Rows from block 2 of a small image classifier, named by matrix and row number. Rows with one number belong to one neuron. Each number is 500 + 25 x the weight over its row's rms, rounded and kept within 0 to 999. All counts start at 0. Numbers have three digits each. After the name is the row's rms in percent of the matrix's.
Before each neuron's rows are labels from the 100 images, of 14976, where the neuron reaches its largest size: "lies over" is the class under the peak. Only what is clearly more common there than usual is listed. The data: rendered landscapes of hills, water and sky.
# gate: MLP gate (model.blocks.2.mlp.gate.weight, 576x192), inputs 96-191
# fc1: MLP up (model.blocks.2.mlp.fc1.weight, 576x192), inputs 96-191
# fc2: MLP down (model.blocks.2.mlp.fc2.weight, 192x576, transposed), outputs 96-191

lies over: sky
gate.187 094:488502522511467486489484525477484505491503524494494532531534485533492481456496474488487514497485535459526510498489484476446471491487489483511513453496484531487491497501449529521485505505533510463477534492537500556458516453522517529510536483541458524473496482484545510497527522472513482504
fc1.187 090:527529517522516471509541496507490552508472512506523495464500532491524477499498471465495504501524516508497471474473518457483549514534525511481495525563496535466528472513510501473470470475513516488458523530492498503498485504508515443526545529528533513462489478500517495490520473475522444492
fc2.187 062:511498447502523486479524476523505511493479508525490531493476506533528491525523503481495514487522485499488486478486502470513550493479497542453464506540461533528504475506513476470417499505555473477473500493511480531457502521484532457488485474505516497505498468529489511479502503433503504507

lies over: sky
gate.220 112:472547541530464496461485502508494513492471490518519485541539517515467506481476540502521491534483521493529502480537526473471507469497469496472487488549476483514508510540509499547467442487488485511523481499539514545495497491550511529483494511534535501505487500523443459505542488454491504483
fc1.220 105:475469506500482535478528448477504508494486512470523490515541505477474546453459528517486500489510523499497508484529520532514499499536501508519521502519484530528527489481514464513513511477444480510503534504494499482472496469480537550479454497462549474538554495550496522485486498481458469461
fc2.220 117:520533516509469492522522543521494483468505528506487508480435508464529468525539505494456514502514535538463491505471500481493526503468487535486487497492540505515462512526551500510542486502516503486519500521445498473464468516470525468522524508541526507491507496461454484495484528505502503521

lies over: water
gate.396 086:479531511516465521506517501485482491540476473531531528515493527546516468494515497511483483525492530481479513515491478495524461511458476471461530453479517495503473531536515524460487478497474545506495536529510475522539536465535452512518476494480522517480531473524520528502495493537490519454
fc1.396 082:497530477502477502509518480470519504497539457492559518460499503510451505520468533517487498469531534480464516532518538499521519478510525530540481476551462543485494516506540489516489491532472463495511464548516480481484536518496499470488548478522502469470488473537480496527489484501500471472
fc2.396 042:516492522539535530457452507486519505509495489508500527502465532499514520518502515463526521537493529537506537465503538472520501544489483513492515510454517448481506484521530520510533469500532490508535491469510480519542474508474471489532490502493524521479482483455500477512481537539526483537

lies over: water
gate.423 106:490491495474487491418461517482490535543455462491493485478481519524498504491465505513517542558534501472492503498534467512469496517468498480485521520524489492513476490521501550522480469520478491500480467496550493497508470459523506487513504503485503527462524473512490473488524511482517478483
fc1.423 102:518507516485477494535511471516458500520522478506449490533490506480503464471510470499524535474446540517480475480504516489487537497481542470505528436521470459512534482497495524497549495529531476470518527538491491533460555506491486522447530523484460536471466474493513539480516500461484520464
fc2.423 093:529509485508498483458503519471519494499523462511530506517526487516485539558452504500520463521505459495522484500504471490469476528548534468483504527542489467460486504497522494498494522476454522470463473552513538512519457518532499471542458493489504518531504471517542470508499465459511504512

lies over: water
gate.490 102:527491524527475511504502485513499531495484513510479476515511482520509509464500463548474511473517496480541510526455481472495455493450443469528524507484463495537484467482534499493531528519478523473509529499509520491496503482495481455524454532483497510505513522486509496533506514484507485458
fc1.490 116:488507521543503500533500521508514478483482467482496499470501475482482500469540471512503466525464492488531509451495525489441531497496480517497533495469493495514522516502473497530494474496529534448483480513492483510526529521490487493504530484469471487467493521458521502480462473503531530553
fc2.490 147:502487532500507490517514530511546480508505444509493488525537499526490487505514529553506497509472534496490515508509494501541500470499492505471502539538500489503500498452508514495455511572474472488493488461536507464496471499450475486466466529513526498529516506466482550528500478498507493503

lies over: sky
gate.249 110:487522496520482508468522493482509516542497445487464498515518515561506482523517468500532509540477479495533490528530480531514491513505469500482509482502513483516491443546469475506481482468471507482481490514531562505487502496541507504535503509529518525442491491497484506513487448463508563477
fc1.249 089:524496471494523500525534501483540535499476535523483496491511484523520522449482466490531496476518514531533530467498531459522518529479468494519534493487482501511500505522521491536450517484504529488480509511516509480525495473542532461519500480500509473489541509519516472480507484495490506500
fc2.249 067:493501537483471503520482517508504515510522472534504513476500522490480533494502520480487497521549517556493477484478527535510498521435491519494496549463556479430488559503510505508534482514514498510524500480496484472493484511492484558445494504484534524530518456540476514541491473525491507513

lies over: sky
gate.70 111:489535561530517451460520465506538504527476480516507524523552506505533475514515496516546502466475531472516499493492481510463520514492480461492514486478522489519514501487511509478527510511454491494522459476518468537523449534554507522468522535477498538447489513491466482478467548484548519473
fc1.70 106:483536480540522488530467485468525468499514525523497492548529482509523516529528474474500487500537514551506503485475538467505484526486506509473480475447515497550544470534461518489523491524475498493448517445465496502471506499508527525468518485493506513462480493502464491485469484486485514517
fc2.70 109:534482503500512504497457479461522483496472510498518436470513528474494510507497447479501490499503475499523464488516478536500501520450532503514578454511510532511507564522547480508469501479504508479504511565498544458497537518522529504499505465502501501465485522506490516502483452469510467493

lies over: sky
gate.441 103:530510492498493515468484476482512515547503459498527529496510536506515515530527476551493471520508470527477477538496515508499514502458500464509524507506478508459486533546497508478480507523490523460495533495514547544490537455504463465472506488539451548485508501503496471485499474511490508529
fc1.441 103:495536518477497514512529466559516515442516479516530486460471485489508499498508470539521474487496511529530521462529451474533476493489516542461480528549529493492467490485494465485507495471481500495524499468546514504527461500474519462532477524480535485502495499478516526540513484510511530511
fc2.441 080:492479483506515539493452514467493525529483424496526493481517525508535524511531485446507523474482499485480508509506493500484549477501498460490554465537476491490468528507475488502499499524460514460492506552510488498484541473515508482469509504480472503499480470531506476468478520489512463528

lies over: water
gate.88 100:543488528493530507471467514468491523501518510482519542514497532519482498478488490494472518492510526512556543494555497529467529510529511508464505477507528480480511528499459477525491538504456529485467517488541511468511466458529485512504506494542464530491562481509527473496498455490489520499
fc1.88 102:434518473546497496544510510527479521535482490478515536510518475474554499510488476507496513456506516474477509524502501476489532485535516475494487507509522524482512539544460508501485489509470453524487483550517456468507545546499517515472560539523509524510485523499477506502476518505505471498
fc2.88 108:543503501459496506499511504496492549443517499508518428525489498513492488444480544513486506521470494523491496503532467499494526483498477551515506505520517446498486457492527517545543507494506529522486490482540539513517463489492484514563502458552492500469482553446441508520460500512482496477